Weights of a small segmentation model.
Model: 14.3M parameters, 48-pixel images, arch unet.
Rows from block 9, named by matrix and row number. Rows with one number belong to one channel. Each number is 200 + 20 x the weight over its row's rms, rounded and kept within 0 to 999. All counts start at 0. After the name is the row's rms in percent of the matrix's.
# convs0: first 3x3 conv (model.decb.0.1.convs.0.weight, 256x256x3x3, standardized in use), inputs 90-99, a 3x3 kernel for each
# convs1: second 3x3 conv (model.decb.0.1.convs.1.weight, 256x256x3x3, standardized in use, transposed), outputs 90-99, a 3x3 kernel for each
convs0.87,098,208,187,192,184,185,204,191,203,172,225,182,221,198,209,198,198,206,194,198,211,214,206,211,206,202,208,217,194,190,208,198,206,197,190,193,190,218,222,208,168,200,199,202,196,217,218,179,220,198,201,201,207,201,191,181,215,206,234,201,182,179,233,196,187,237,219,178,172,209,187,235,208,245,193,231,216,192,190,205,161,220,205,188,172,182,164,200,161,198,178
convs0.88,083,251,229,203,241,250,215,206,199,230,205,177,218,195,179,238,207,230,217,192,188,200,195,196,197,196,203,189,207,196,194,201,192,185,197,194,187,176,182,168,216,200,176,197,183,189,202,229,190,212,202,198,195,192,210,206,189,211,211,188,206,212,193,227,208,184,202,214,228,185,185,204,178,202,205,195,188,204,172,189,182,197,201,178,191,209,186,217,199,182,191
convs0.89,101,196,196,204,192,165,173,218,235,189,185,204,218,189,201,185,170,207,172,208,193,195,202,213,201,187,202,210,205,208,195,192,195,206,232,222,188,184,189,212,201,200,186,220,228,185,211,200,212,188,230,189,189,190,188,205,194,186,189,176,202,194,221,228,205,184,180,217,173,206,219,201,204,219,239,181,205,193,179,201,195,190,230,227,196,196,170,187,175,183,216
convs0.90,090,177,204,206,135,211,240,204,219,169,176,218,214,168,196,213,183,188,211,203,197,197,209,201,193,201,196,205,192,200,203,196,195,184,222,191,205,201,214,211,221,210,203,212,201,189,191,199,207,179,187,202,202,191,191,199,192,186,193,201,238,216,213,193,177,175,183,181,193,203,192,226,202,198,196,209,185,202,189,204,207,199,189,176,204,174,191,218,213,272,221
convs0.91,101,176,183,189,210,150,186,184,229,255,189,184,191,187,222,186,156,183,215,193,213,203,202,208,201,207,200,197,194,210,202,200,199,203,182,198,196,192,225,196,168,193,206,225,213,199,206,194,200,217,206,183,186,211,220,187,188,188,206,224,185,188,208,210,207,208,177,179,169,180,190,202,211,206,182,242,214,177,236,231,165,223,230,202,192,154,225,184,213,176,169
convs0.92,098,178,178,191,206,269,181,201,187,180,206,195,206,200,164,204,173,165,218,189,195,199,202,186,193,188,201,194,205,203,206,206,188,195,196,229,202,208,203,210,197,190,201,180,191,170,196,186,204,202,198,207,181,201,214,229,199,185,246,251,210,184,207,200,219,194,187,205,232,195,230,190,202,209,199,197,217,213,213,198,195,189,181,221,174,202,204,167,191,233,158
convs0.93,096,221,180,233,182,163,143,229,170,204,204,201,208,202,193,238,181,210,221,205,206,200,206,202,212,200,206,204,198,189,210,195,213,187,184,195,191,202,212,196,200,205,190,201,222,176,209,201,220,200,182,212,208,208,219,212,187,187,221,179,218,223,211,218,201,176,219,203,185,183,214,219,162,192,217,159,164,205,167,147,229,191,195,196,175,195,215,203,199,189,188
convs0.94,091,232,189,187,173,212,212,219,200,215,199,203,210,196,192,209,218,198,203,206,201,205,199,193,199,200,194,204,203,205,179,209,209,195,195,203,215,200,189,181,189,223,202,194,193,202,201,178,186,205,184,219,204,227,250,187,191,207,190,196,212,219,184,218,212,207,220,190,226,184,212,191,186,220,219,211,175,190,212,166,234,213,178,227,186,188,181,194,179,201,209
convs0.95,102,201,197,213,211,200,183,160,172,189,218,191,179,188,193,194,231,199,221,189,196,203,194,200,216,209,205,218,188,221,195,204,185,185,225,212,201,198,185,188,229,174,203,208,210,198,186,196,185,210,196,197,198,187,221,196,201,209,202,209,226,209,213,204,184,216,201,214,200,179,194,183,185,223,164,227,188,228,204,190,204,236,213,189,165,211,206,254,242,187,212
convs0.96,095,200,196,217,184,205,202,229,218,205,208,180,210,228,172,205,206,222,208,200,201,211,205,201,194,197,203,196,197,213,178,220,216,202,201,194,201,180,214,200,199,173,195,205,191,213,190,202,200,207,187,212,204,187,213,213,190,238,215,212,220,207,200,211,193,216,237,195,213,234,227,229,176,161,166,183,209,171,204,194,185,159,180,194,215,236,232,195,220,225,197
convs0.97,113,200,205,186,199,194,193,242,232,223,218,194,189,195,208,196,164,229,219,204,208,205,189,206,189,195,200,205,215,214,214,213,186,207,188,191,201,185,193,204,183,201,188,190,203,181,217,209,221,206,199,183,230,206,210,193,213,217,219,211,187,178,165,182,172,204,203,212,201,204,211,210,205,205,207,206,201,254,210,191,253,190,186,197,220,193,229,223,215,163,180
convs0.98,116,217,215,183,188,201,194,245,226,178,184,192,150,220,199,183,160,194,167,194,214,215,225,227,202,213,228,197,211,218,175,194,209,204,214,204,182,182,176,216,202,194,169,203,183,189,198,198,210,196,193,192,179,193,201,178,214,180,181,185,184,197,174,210,204,163,234,175,211,164,206,189,196,257,223,219,205,268,157,199,231,214,190,237,190,220,209,228,204,200,189
convs0.99,091,185,199,189,190,165,214,212,183,187,206,163,187,199,167,183,194,164,194,201,193,193,204,207,215,197,212,211,209,215,174,181,182,176,186,206,195,199,199,178,190,204,215,183,189,206,190,193,187,217,202,198,214,199,226,190,193,197,192,220,210,213,206,198,184,227,187,194,196,228,200,202,203,222,192,238,213,210,209,227,229,204,167,237,203,172,207,227,186,218,172
convs0.100,068,212,188,192,218,237,183,200,190,190,204,168,174,191,186,183,199,201,205,190,192,195,191,192,203,193,194,193,202,203,198,205,220,202,196,187,201,190,198,197,202,191,209,181,201,197,196,200,205,198,190,193,198,186,200,206,195,197,195,212,193,199,192,200,202,211,202,212,205,198,190,192,190,190,172,206,195,194,245,187,216,208,211,234,231,187,213,220,185,207,204
convs0.101,113,225,241,214,199,200,210,217,207,196,224,183,192,198,188,186,206,190,208,199,204,196,208,193,205,196,191,202,206,198,203,192,229,183,198,206,192,191,195,183,182,198,192,199,209,214,191,192,174,183,217,210,219,179,167,180,212,204,179,210,175,190,219,185,194,200,204,211,182,172,170,238,215,208,217,191,179,201,249,198,213,221,209,180,250,200,225,221,180,169,226
convs0.102,105,197,183,202,221,215,180,230,226,195,184,194,207,191,210,187,202,200,175,204,200,195,207,197,205,203,210,214,219,221,203,182,205,192,166,156,179,199,161,215,190,185,208,185,201,192,207,213,214,211,198,201,211,181,169,189,187,204,195,218,191,179,180,198,217,259,191,197,211,206,191,210,231,203,204,246,215,225,221,235,199,225,214,217,182,204,182,191,184,210,205
convs0.103,122,223,204,182,195,196,184,197,213,178,206,209,201,204,216,193,198,222,219,186,200,219,180,215,210,198,202,197,211,193,198,186,204,220,232,196,194,211,179,178,190,196,166,184,199,212,190,178,216,207,203,188,207,189,256,203,209,240,184,189,205,188,216,204,213,186,205,202,192,183,227,174,195,219,220,239,177,202,258,220,194,160,212,212,229,245,222,234,195,170,174
convs0.104,095,179,205,194,215,241,177,233,200,183,194,220,191,165,191,168,168,186,209,211,204,199,195,195,198,193,199,201,204,199,182,185,194,190,184,186,171,184,206,209,192,194,169,199,205,247,195,198,170,196,217,202,195,197,202,181,188,215,200,193,212,190,204,213,197,177,206,180,206,171,197,179,175,218,235,222,249,218,239,224,215,212,198,161,174,204,193,196,200,176,202
convs0.105,111,209,200,202,167,179,234,183,232,189,209,200,151,172,166,202,192,149,221,205,190,205,202,208,194,188,187,203,188,171,214,177,210,179,194,218,195,170,184,226,207,201,217,240,183,210,212,196,212,186,221,237,192,222,186,200,210,203,193,192,199,204,173,202,201,164,218,203,208,203,167,209,202,234,221,190,249,229,260,177,190,227,216,214,218,216,207,181,207,184,189
convs0.106,112,189,198,195,197,196,215,198,214,217,177,173,196,149,192,220,202,214,194,204,203,219,198,215,199,217,212,208,204,196,212,186,206,221,184,214,194,176,168,206,195,204,195,197,216,202,198,195,217,181,197,191,186,175,214,205,185,179,199,200,182,209,164,141,203,195,201,221,213,217,235,196,194,198,204,201,237,212,193,206,158,213,202,208,214,174,231,181,209,219,195
convs0.107,100,184,192,185,200,174,204,192,244,194,169,211,191,219,172,200,210,204,207,198,205,203,198,188,200,201,198,178,213,204,200,180,210,197,200,192,188,185,190,193,211,213,195,227,225,173,208,193,190,179,195,190,218,208,191,193,215,206,194,203,190,215,180,202,173,219,209,184,198,193,200,213,214,198,215,184,190,224,215,234,198,195,210,199,205,206,242,194,207,201,197
convs0.108,114,206,203,182,201,189,196,226,190,234,230,221,204,190,212,212,208,235,219,206,223,200,205,203,212,210,214,213,168,207,209,180,170,202,207,188,176,210,203,203,189,194,197,212,183,200,200,232,183,209,206,194,220,222,199,195,175,194,216,206,205,177,196,226,203,198,194,201,189,171,218,238,215,211,225,208,189,209,241,186,184,261,197,237,182,198,188,234,191,237,160
convs0.109,115,234,195,229,210,202,194,206,234,187,213,194,182,213,195,185,204,223,181,216,188,198,211,200,203,197,204,219,212,187,223,193,214,191,207,190,196,177,164,154,210,214,194,216,180,219,179,191,183,231,183,186,185,201,202,224,193,178,214,173,218,226,179,198,180,210,207,137,187,226,191,194,219,192,179,208,192,254,225,227,220,226,210,196,187,197,204,188,195,217,204
convs0.110,125,171,193,192,221,186,190,187,199,149,206,212,187,188,163,177,182,216,224,224,204,217,201,199,208,191,208,219,215,221,189,195,209,200,168,228,213,202,191,203,185,210,201,163,168,230,208,199,183,176,201,194,212,241,207,211,195,194,209,193,176,173,187,217,202,222,231,232,187,176,203,197,220,242,217,218,212,188,216,172,217,206,168,177,176,230,185,153,217,180,271
convs0.111,071,175,211,201,175,207,207,213,206,210,189,175,217,177,205,187,205,218,207,181,187,195,194,191,206,205,202,198,221,203,199,218,218,225,190,185,196,200,203,199,186,191,185,177,190,170,197,175,205,211,197,239,202,204,199,202,204,200,216,202,201,217,210,165,199,228,201,223,212,174,197,210,178,214,192,220,193,217,223,198,186,181,183,204,230,179,202,232,182,218,213
convs0.112,062,191,182,207,216,244,199,216,180,209,200,192,191,196,191,185,188,193,203,189,190,198,194,199,199,190,192,193,194,190,201,213,199,193,199,203,209,203,192,182,192,187,200,186,205,208,199,203,218,197,195,197,199,191,195,201,217,203,194,214,208,212,214,185,206,190,193,219,216,196,192,204,192,196,172,178,186,202,243,177,212,194,204,225,202,198,233,203,198,212,206
convs0.113,108,201,195,211,230,224,203,205,200,218,211,200,226,199,205,213,195,173,197,203,210,190,203,201,211,197,200,201,213,230,216,208,191,218,172,195,205,195,163,210,230,182,216,181,194,192,207,198,217,199,209,223,209,177,185,217,202,209,196,203,188,200,194,217,183,207,218,233,174,212,171,211,199,192,191,186,162,190,209,154,223,153,226,214,174,235,161,176,173,199,217
convs0.114,107,180,182,214,209,196,184,243,186,204,208,225,217,160,199,194,182,171,212,190,216,210,201,200,214,216,202,210,215,243,219,172,183,220,198,204,199,200,211,200,181,200,194,214,194,215,204,184,206,181,229,236,217,213,184,196,179,226,204,185,201,184,214,221,189,193,211,193,224,207,207,199,230,201,201,188,199,211,216,177,201,187,186,175,197,237,197,193,190,218,240
convs0.115,115,208,221,244,215,210,220,189,179,243,202,223,204,204,192,194,204,190,198,202,226,195,196,190,200,218,204,200,203,203,181,188,212,202,199,200,218,206,197,189,219,213,185,198,207,204,205,197,214,187,229,172,205,191,210,183,204,180,189,204,197,173,214,204,199,174,200,221,182,191,210,222,195,225,161,227,233,176,217,224,206,229,225,180,190,162,193,223,227,199,205
convs0.116,101,218,190,184,213,168,198,227,222,204,160,176,177,200,198,243,175,211,224,196,191,186,195,199,190,197,187,206,190,207,179,193,180,204,194,189,204,208,190,165,192,224,210,169,185,175,171,193,186,198,192,189,208,217,213,204,193,184,190,205,194,211,207,197,215,229,198,209,239,198,192,156,200,213,226,187,223,234,208,186,218,242,190,229,228,188,197,167,201,209,193
convs0.117,120,225,209,229,187,199,198,193,225,210,174,174,211,156,188,193,195,205,185,191,200,183,215,193,195,218,200,187,174,204,215,212,199,183,211,230,179,212,212,203,205,208,235,203,223,211,193,222,184,217,208,203,211,194,224,230,185,219,210,215,203,219,176,182,164,182,189,182,139,198,186,210,171,180,234,221,188,184,163,197,209,206,201,174,236,172,184,238,205,239,197
convs0.118,086,180,189,177,216,239,217,185,171,199,183,191,212,189,203,201,200,217,194,198,199,191,198,193,192,199,193,196,202,194,192,200,193,190,189,183,200,196,213,184,185,210,213,199,231,202,191,205,208,193,210,197,158,199,195,182,198,191,197,212,209,180,210,201,197,209,197,181,196,194,168,196,208,185,202,174,210,270,221,182,223,203,195,168,196,218,203,202,197,200,195
convs0.119,123,211,186,169,201,198,198,158,208,218,199,209,215,200,151,210,201,191,193,223,213,194,203,196,193,213,216,226,214,216,213,231,178,213,225,221,190,208,198,206,204,182,173,187,190,200,200,209,195,193,210,179,205,185,191,203,187,183,201,191,202,188,178,235,213,189,166,202,193,196,216,197,203,191,207,201,181,186,171,243,207,193,218,217,205,238,197,203,184,173,153
convs0.120,118,193,172,207,185,210,168,190,216,220,214,204,203,191,167,219,210,182,196,201,207,218,198,198,204,207,209,190,191,215,226,222,183,193,223,184,207,181,196,224,191,167,207,179,183,202,205,206,214,216,209,208,245,204,209,197,189,183,195,195,189,201,174,189,196,196,165,190,229,208,215,208,221,178,211,205,182,241,233,228,168,209,220,195,179,195,246,186,234,222,184
convs0.121,089,240,209,188,184,201,198,200,170,188,197,185,173,189,204,190,190,190,194,199,205,203,199,198,205,200,209,206,190,193,195,201,198,185,191,182,195,194,215,205,189,192,209,172,188,203,213,177,179,205,208,194,190,184,205,210,213,191,194,183,189,197,195,190,209,204,190,217,202,204,192,190,159,208,242,212,221,219,229,224,227,239,187,213,214,176,203,214,209,184,179
convs0.122,101,183,207,219,194,206,190,203,151,170,185,211,184,178,189,183,221,170,163,213,206,209,205,216,215,201,208,204,209,214,209,208,247,205,195,216,237,226,225,172,167,192,198,178,195,174,210,183,208,219,214,207,192,196,200,206,214,204,215,197,209,215,213,213,212,217,189,189,211,245,199,195,202,206,200,180,195,186,206,151,199,205,205,224,238,185,220,183,185,223,191
convs0.123,107,226,205,189,222,203,177,212,195,217,187,195,194,198,223,157,180,208,213,199,206,195,192,194,186,183,196,202,199,207,203,193,182,187,192,183,190,188,199,191,182,235,193,176,171,170,212,189,186,190,207,166,193,226,192,182,202,175,174,194,189,237,214,163,199,206,273,240,155,232,216,222,226,183,259,222,190,227,198,206,192,214,208,178,203,171,209,209,168,195,230
convs0.124,113,200,200,218,209,185,168,192,203,220,195,196,197,210,196,218,207,208,209,204,216,219,197,221,193,218,206,200,236,192,206,196,210,186,190,185,212,177,195,183,183,209,222,199,218,169,211,183,173,218,207,184,221,238,224,221,184,196,183,211,187,209,235,206,223,206,215,209,185,246,192,192,179,197,235,159,232,230,183,177,246,200,206,235,207,224,168,179,179,188,207
convs1.87,135,199,196,202,200,190,192,198,204,212,189,212,208,193,180,195,206,226,213,197,202,188,207,192,204,203,195,207,211,198,198,197,199,209,195,212,186,186,180,174,173,252,216,198,175,192,212,220,159,202,205,157,176,187,173,157,201,174,158,215,215,197,188,207,227,230,175,202,214,201,187,168,212,183,202,201,196,217,207,218,197,176,219,186,216,203,180,184,176,201,204
convs1.88,111,206,186,194,191,208,185,211,197,199,178,211,189,206,189,204,179,204,221,200,200,199,193,190,188,196,200,204,213,200,205,187,188,231,212,208,223,220,202,199,236,201,203,186,200,201,176,197,190,192,204,164,184,177,165,230,201,234,244,161,192,204,236,257,186,198,177,206,212,220,182,194,209,211,189,178,178,182,188,219,219,215,218,192,197,205,184,208,188,184,222
convs1.89,113,196,208,197,212,185,195,210,196,197,193,215,184,181,218,206,223,211,245,207,190,198,204,205,204,206,203,207,194,198,221,206,206,174,191,221,185,212,203,189,212,178,191,219,223,212,199,227,211,177,182,179,220,218,193,215,151,196,189,169,209,217,223,200,215,205,241,209,198,166,243,194,254,211,199,203,187,205,195,210,181,185,197,212,207,238,198,178,188,220,207
convs1.90,116,180,195,207,191,185,181,205,208,215,211,203,215,173,193,172,201,202,204,193,184,194,210,192,209,193,208,211,209,237,204,190,191,166,202,187,206,160,184,220,193,205,172,244,214,204,196,178,199,210,173,198,207,167,202,230,203,237,211,240,180,198,232,230,211,159,204,187,191,175,208,210,236,211,192,209,212,195,207,201,190,225,195,198,208,189,190,182,215,204,189
convs1.91,147,213,203,198,199,187,193,197,209,202,230,186,201,198,196,214,216,200,204,186,196,201,211,202,177,194,204,206,198,206,220,193,222,211,202,217,150,190,182,163,182,177,195,177,198,212,205,221,180,228,246,176,208,201,168,215,200,159,182,254,195,214,235,215,208,209,208,210,206,188,206,182,189,190,214,213,215,220,152,188,188,182,235,218,192,187,211,185,217,219,209
convs1.92,127,201,199,209,212,213,203,207,197,206,193,202,191,224,208,221,227,201,189,197,193,200,188,179,200,202,181,206,213,210,196,209,183,192,220,177,218,223,225,213,186,201,168,161,205,221,178,195,206,211,162,226,198,158,210,194,191,207,189,205,210,192,202,151,226,211,198,173,194,219,182,223,237,199,186,220,214,194,237,215,218,199,211,197,190,189,199,200,186,208,187
convs1.93,156,198,207,201,192,196,199,202,202,194,176,187,153,206,228,195,177,192,217,183,197,201,215,190,210,212,204,199,183,203,209,181,189,211,188,203,187,222,201,219,228,158,167,202,208,185,186,225,210,152,235,181,169,218,183,200,225,228,201,151,224,190,217,184,202,221,238,197,228,207,234,218,154,173,187,216,219,221,219,177,190,205,239,199,231,212,174,208,216,188,195
convs1.94,109,212,208,200,207,190,211,211,181,202,205,198,170,224,193,204,197,194,211,190,204,190,215,211,216,206,203,218,183,200,205,187,186,239,153,208,199,215,209,220,212,203,222,196,163,170,203,196,162,216,235,222,195,195,162,189,204,177,210,214,193,178,192,225,200,232,208,218,184,174,214,177,183,197,206,212,183,208,200,155,184,220,259,207,218,221,202,197,234,192,187
convs1.95,089,205,208,193,201,198,205,211,197,200,194,236,194,214,205,185,206,175,202,195,191,207,200,201,204,205,191,220,218,227,196,214,185,193,175,214,230,206,196,230,208,177,206,219,200,191,187,215,188,212,190,195,239,184,196,189,245,203,204,252,203,196,159,178,237,228,202,172,223,168,149,198,139,203,198,195,198,207,203,193,212,194,206,188,209,192,201,182,198,187,182
convs1.96,043,202,211,206,208,201,203,204,201,206,220,206,187,222,171,174,184,188,181,197,205,204,206,207,210,204,203,203,203,215,194,210,207,193,215,218,228,214,183,211,206,184,194,192,210,195,205,200,211,214,222,232,167,206,208,193,158,183,179,207,200,147,152,201,195,189,185,208,183,198,190,177,175,220,213,195,206,194,207,188,205,211,204,198,200,197,202,214,210,218,219
convs1.97,058,204,200,216,198,181,198,187,204,201,208,221,177,218,216,164,197,186,225,198,201,203,198,194,207,208,211,197,223,192,231,202,180,206,213,199,196,185,183,181,174,214,203,199,187,203,200,172,161,204,197,196,204,194,208,196,208,218,192,227,192,206,240,237,195,196,189,197,245,227,178,215,220,198,216,215,188,194,186,213,209,209,224,207,201,204,191,188,229,203,201
convs1.98,029,216,224,220,217,213,214,222,226,209,175,185,182,164,186,191,183,191,186,207,205,217,215,207,213,222,204,200,206,205,191,196,196,190,197,194,220,224,204,203,220,200,188,201,192,200,206,210,219,199,181,204,231,214,215,193,184,198,190,175,182,183,143,160,147,150,158,157,166,181,152,176,148,223,216,219,217,215,214,223,222,221,195,197,211,203,196,193,203,201,215
convs1.99,120,195,181,193,188,154,179,210,187,190,233,214,172,233,224,173,223,235,211,194,193,196,211,167,186,205,185,190,202,195,204,173,182,209,174,195,181,218,181,171,177,166,182,171,174,187,191,225,214,184,240,220,220,189,192,169,183,213,199,196,225,188,217,196,175,208,204,186,195,207,246,233,179,206,208,228,210,200,205,212,197,197,215,197,191,170,194,180,204,195,190
convs1.100,179,196,182,202,184,143,178,194,192,210,205,212,182,160,223,214,157,226,221,207,194,217,192,134,182,194,181,208,208,165,196,176,166,193,225,206,171,168,160,221,203,194,209,211,207,193,170,226,203,199,227,206,250,189,193,190,188,205,185,210,214,202,230,187,201,196,235,252,242,234,203,227,176,190,166,213,198,162,180,215,200,199,196,173,195,160,155,216,176,197,196
convs1.101,063,205,200,202,193,208,203,210,196,207,215,197,178,225,180,166,190,205,166,200,205,200,199,211,205,198,198,215,192,210,196,190,196,178,191,191,191,209,194,208,188,173,211,201,160,194,224,203,191,182,199,212,171,228,209,210,189,223,216,260,216,206,216,193,170,209,195,188,211,189,183,212,235,210,222,208,203,202,201,200,205,198,203,220,206,195,208,193,200,209,199
convs1.102,075,201,205,204,204,208,213,208,198,209,186,195,213,191,175,204,198,196,185,197,213,193,208,202,212,211,208,195,192,194,179,212,206,167,214,194,190,201,182,216,210,202,182,221,204,174,209,200,176,184,188,180,196,192,209,172,209,215,233,217,216,216,208,187,204,207,170,204,214,216,178,195,187,207,223,208,215,216,181,221,215,174,209,179,215,211,186,188,209,199,193
convs1.103,051,212,207,205,207,200,211,194,201,206,195,192,188,208,204,169,166,189,165,208,205,195,205,207,210,199,208,208,215,199,199,222,212,193,219,224,188,203,193,201,186,225,207,184,174,203,186,212,186,212,196,152,194,171,194,213,167,197,219,211,190,180,219,153,195,171,173,175,204,191,169,201,183,199,202,202,194,191,203,209,204,199,193,193,191,197,194,192,208,222,209
convs1.104,141,182,182,197,180,157,170,194,192,203,217,202,164,196,228,167,206,222,187,195,182,193,188,149,190,203,190,195,214,178,216,195,183,187,190,204,179,189,157,196,195,162,177,210,160,174,188,217,216,205,224,233,210,189,200,190,220,228,224,220,210,205,211,190,172,180,182,202,198,204,203,235,192,209,201,222,210,181,202,231,193,224,198,183,198,161,184,196,190,199,187
convs1.105,074,203,213,204,198,193,187,206,200,197,205,181,197,211,192,178,178,207,226,202,210,202,198,193,216,201,194,218,186,205,212,203,212,203,209,196,197,237,175,222,195,224,211,179,214,234,190,176,161,222,177,155,195,185,183,223,244,203,207,211,217,167,174,169,194,204,222,179,215,215,213,220,204,195,192,196,217,211,188,219,205,209,212,194,183,206,198,186,202,188,219
convs1.106,062,205,210,213,207,204,200,213,206,216,192,200,219,218,183,173,209,245,194,211,197,214,196,196,212,200,207,211,204,208,189,207,224,194,198,179,178,197,195,200,196,193,204,206,198,179,219,207,217,218,225,198,205,200,207,173,175,166,234,208,232,172,189,207,194,207,180,212,196,192,189,229,168,227,212,214,214,204,194,200,212,222,211,216,204,175,202,207,172,193,207
convs1.107,080,200,197,199,210,163,187,205,189,189,195,218,179,183,192,220,191,186,217,202,202,214,205,169,182,210,179,183,197,199,191,181,161,190,193,199,207,214,181,195,200,165,230,184,193,183,214,191,175,187,211,226,217,225,175,223,214,216,211,179,223,232,215,191,185,228,193,204,210,222,207,249,212,186,200,221,188,174,182,204,228,193,205,209,202,190,165,208,213,186,204
convs1.108,062,199,201,206,200,196,207,195,198,202,178,188,177,141,178,156,154,189,176,208,207,207,217,214,205,210,208,206,219,207,205,223,200,218,203,224,175,228,208,196,204,196,210,198,219,154,171,194,183,188,185,196,191,190,204,217,228,206,185,184,215,206,142,222,187,202,211,175,180,222,194,184,191,194,205,226,219,219,193,232,216,186,199,199,202,219,207,196,204,179,186
convs1.109,033,211,221,212,204,218,217,214,206,214,197,197,201,190,196,194,173,180,176,213,209,207,206,210,214,208,205,214,208,185,214,203,206,198,210,210,186,193,188,203,193,219,200,204,189,209,214,195,186,189,193,210,184,209,209,208,156,173,199,186,183,207,201,172,166,162,197,173,185,163,182,172,165,215,227,215,218,222,206,212,183,227,210,188,198,197,214,195,196,201,217
convs1.110,035,210,210,223,217,207,200,208,213,207,203,203,175,157,171,182,209,212,163,204,207,206,209,204,209,219,206,208,198,202,202,207,197,179,191,213,210,202,179,204,228,200,192,194,225,215,207,198,220,195,196,230,190,193,195,192,157,146,199,205,197,179,167,197,159,172,178,173,194,178,161,172,143,206,207,214,217,202,201,221,217,215,202,198,204,217,197,198,222,210,198
convs1.111,102,198,176,188,182,148,171,200,196,212,178,214,185,187,201,206,167,206,211,201,186,218,202,144,179,205,186,197,210,163,184,176,166,189,217,206,199,181,171,215,194,206,219,192,198,172,175,213,199,199,217,188,252,215,182,199,205,232,186,191,232,182,229,190,192,201,209,215,211,232,209,242,204,179,171,193,190,162,180,206,193,203,177,180,204,159,171,204,186,209,196
convs1.112,126,194,181,202,183,146,176,196,196,211,187,215,181,169,196,210,177,240,205,200,195,215,198,138,186,193,179,200,208,163,197,174,166,188,216,210,193,178,187,223,193,197,217,219,204,194,181,228,195,196,236,213,222,166,192,174,191,223,176,229,215,190,232,196,183,184,236,246,232,247,218,240,217,195,170,219,191,147,177,212,186,213,185,164,195,169,157,218,178,185,208
convs1.113,030,214,217,215,218,214,212,215,213,212,174,184,179,181,197,175,192,190,172,209,201,207,211,210,214,205,205,211,190,218,198,205,211,212,202,214,194,214,204,228,196,206,221,203,221,198,224,192,210,213,200,217,201,221,216,145,165,141,220,232,170,133,180,187,183,159,153,173,156,146,159,177,174,216,200,222,219,203,216,211,209,220,210,200,188,212,204,216,206,198,222
convs1.114,037,199,205,209,200,194,213,201,214,199,154,167,166,172,158,169,152,178,194,212,215,209,227,203,212,222,216,216,224,198,208,221,207,224,219,222,211,242,213,235,221,209,227,213,204,184,184,217,211,189,190,200,204,197,221,168,183,162,188,207,182,211,157,166,182,173,159,182,183,170,149,184,176,204,201,198,213,207,205,231,213,204,206,192,211,188,185,190,215,212,174
convs1.115,048,203,212,199,205,211,225,218,208,211,205,210,188,180,199,205,194,186,181,204,200,199,206,213,210,212,212,218,194,183,209,196,228,208,211,216,194,199,214,186,215,235,179,191,193,215,191,183,187,220,174,189,202,237,209,238,189,192,176,181,177,186,209,206,174,184,213,202,208,168,177,214,161,199,212,212,220,229,224,227,199,193,206,208,185,207,213,205,223,205,196
convs1.116,105,193,188,190,184,160,186,194,182,192,204,213,157,176,212,182,178,219,157,198,194,215,195,185,201,209,184,186,210,195,196,200,190,201,175,182,210,187,187,181,195,186,181,209,193,179,213,168,204,209,182,204,198,203,205,228,228,170,224,213,224,244,205,184,190,221,199,218,196,210,209,208,216,212,216,230,171,172,202,213,181,196,205,214,212,196,186,197,229,176,218
convs1.117,045,207,201,205,210,203,208,206,206,220,176,205,188,161,184,157,201,181,170,210,203,206,208,203,209,212,210,220,219,187,189,197,204,221,187,216,196,186,182,205,203,213,222,208,194,206,200,184,216,174,216,212,187,228,192,231,198,163,201,221,175,219,193,231,178,185,226,173,198,189,148,226,211,197,210,215,198,216,206,216,202,210,197,205,198,216,223,217,179,196,213
convs1.118,196,196,181,195,205,161,162,208,186,201,221,228,192,186,175,236,209,199,238,195,188,203,201,150,172,203,172,190,232,205,195,187,165,209,192,191,192,223,144,205,203,191,167,205,206,194,197,161,207,186,182,227,202,200,172,208,211,185,200,193,208,202,228,227,188,176,198,194,233,218,210,248,207,204,188,230,199,166,171,197,211,170,229,189,193,184,166,203,187,185,222
convs1.119,044,206,205,211,204,200,214,204,205,208,197,211,191,190,192,198,197,205,193,210,206,198,205,199,206,208,203,213,197,184,191,202,221,203,205,212,196,193,192,193,198,212,227,208,184,205,199,221,223,177,219,200,222,201,202,161,172,158,182,204,198,199,231,240,193,193,170,186,191,175,165,191,182,207,206,213,194,196,219,211,211,205,205,199,202,203,189,193,183,194,213
convs1.120,058,196,203,197,198,190,198,188,193,195,186,206,160,201,192,168,191,206,178,205,192,201,206,201,209,214,208,204,208,188,198,183,191,219,190,203,214,210,201,205,206,180,186,233,190,217,203,177,189,176,210,203,183,175,195,185,228,211,194,172,209,200,194,211,202,170,184,164,218,198,224,222,193,183,192,222,200,197,220,211,181,196,187,218,230,207,182,216,226,198,194
convs1.121,123,193,185,176,193,174,173,197,199,207,221,218,184,228,216,198,209,215,199,207,196,192,194,173,180,204,185,194,183,175,196,190,190,220,178,184,198,190,172,182,184,197,173,174,179,192,203,210,239,213,222,217,230,229,190,160,187,224,192,179,253,198,229,183,188,221,222,189,219,216,220,216,230,206,225,216,223,201,200,214,199,204,201,187,200,192,201,188,200,204,178
convs1.122,088,209,197,195,202,211,222,201,206,199,220,219,205,197,233,238,210,182,204,195,199,209,214,193,187,195,209,211,185,185,195,216,212,203,220,209,205,188,174,160,193,206,200,197,204,237,183,201,224,214,204,184,215,234,230,216,142,173,200,197,174,195,233,166,215,189,213,219,194,179,188,187,172,207,198,202,182,194,191,164,194,210,194,191,190,231,211,168,217,188,219
convs1.123,067,201,201,208,180,180,195,183,205,202,210,188,213,205,163,185,152,215,150,199,197,213,196,203,197,214,202,210,198,214,192,206,199,178,188,178,205,192,204,174,184,214,184,216,205,187,178,191,202,176,190,194,156,179,217,206,206,188,187,216,201,266,246,230,203,188,190,222,221,204,124,194,202,206,202,213,200,183,201,190,193,200,207,193,202,203,188,203,225,196,181
convs1.124,046,217,219,212,198,203,207,198,200,190,184,198,191,182,186,191,191,169,167,209,204,215,196,202,209,206,216,210,223,204,203,195,195,199,200,206,204,202,222,191,182,225,208,187,187,204,208,157,187,206,221,179,186,168,221,181,183,214,205,184,159,193,173,182,187,174,175,170,194,209,203,178,201,204,186,214,196,195,202,194,198,202,201,202,207,206,203,219,187,185,225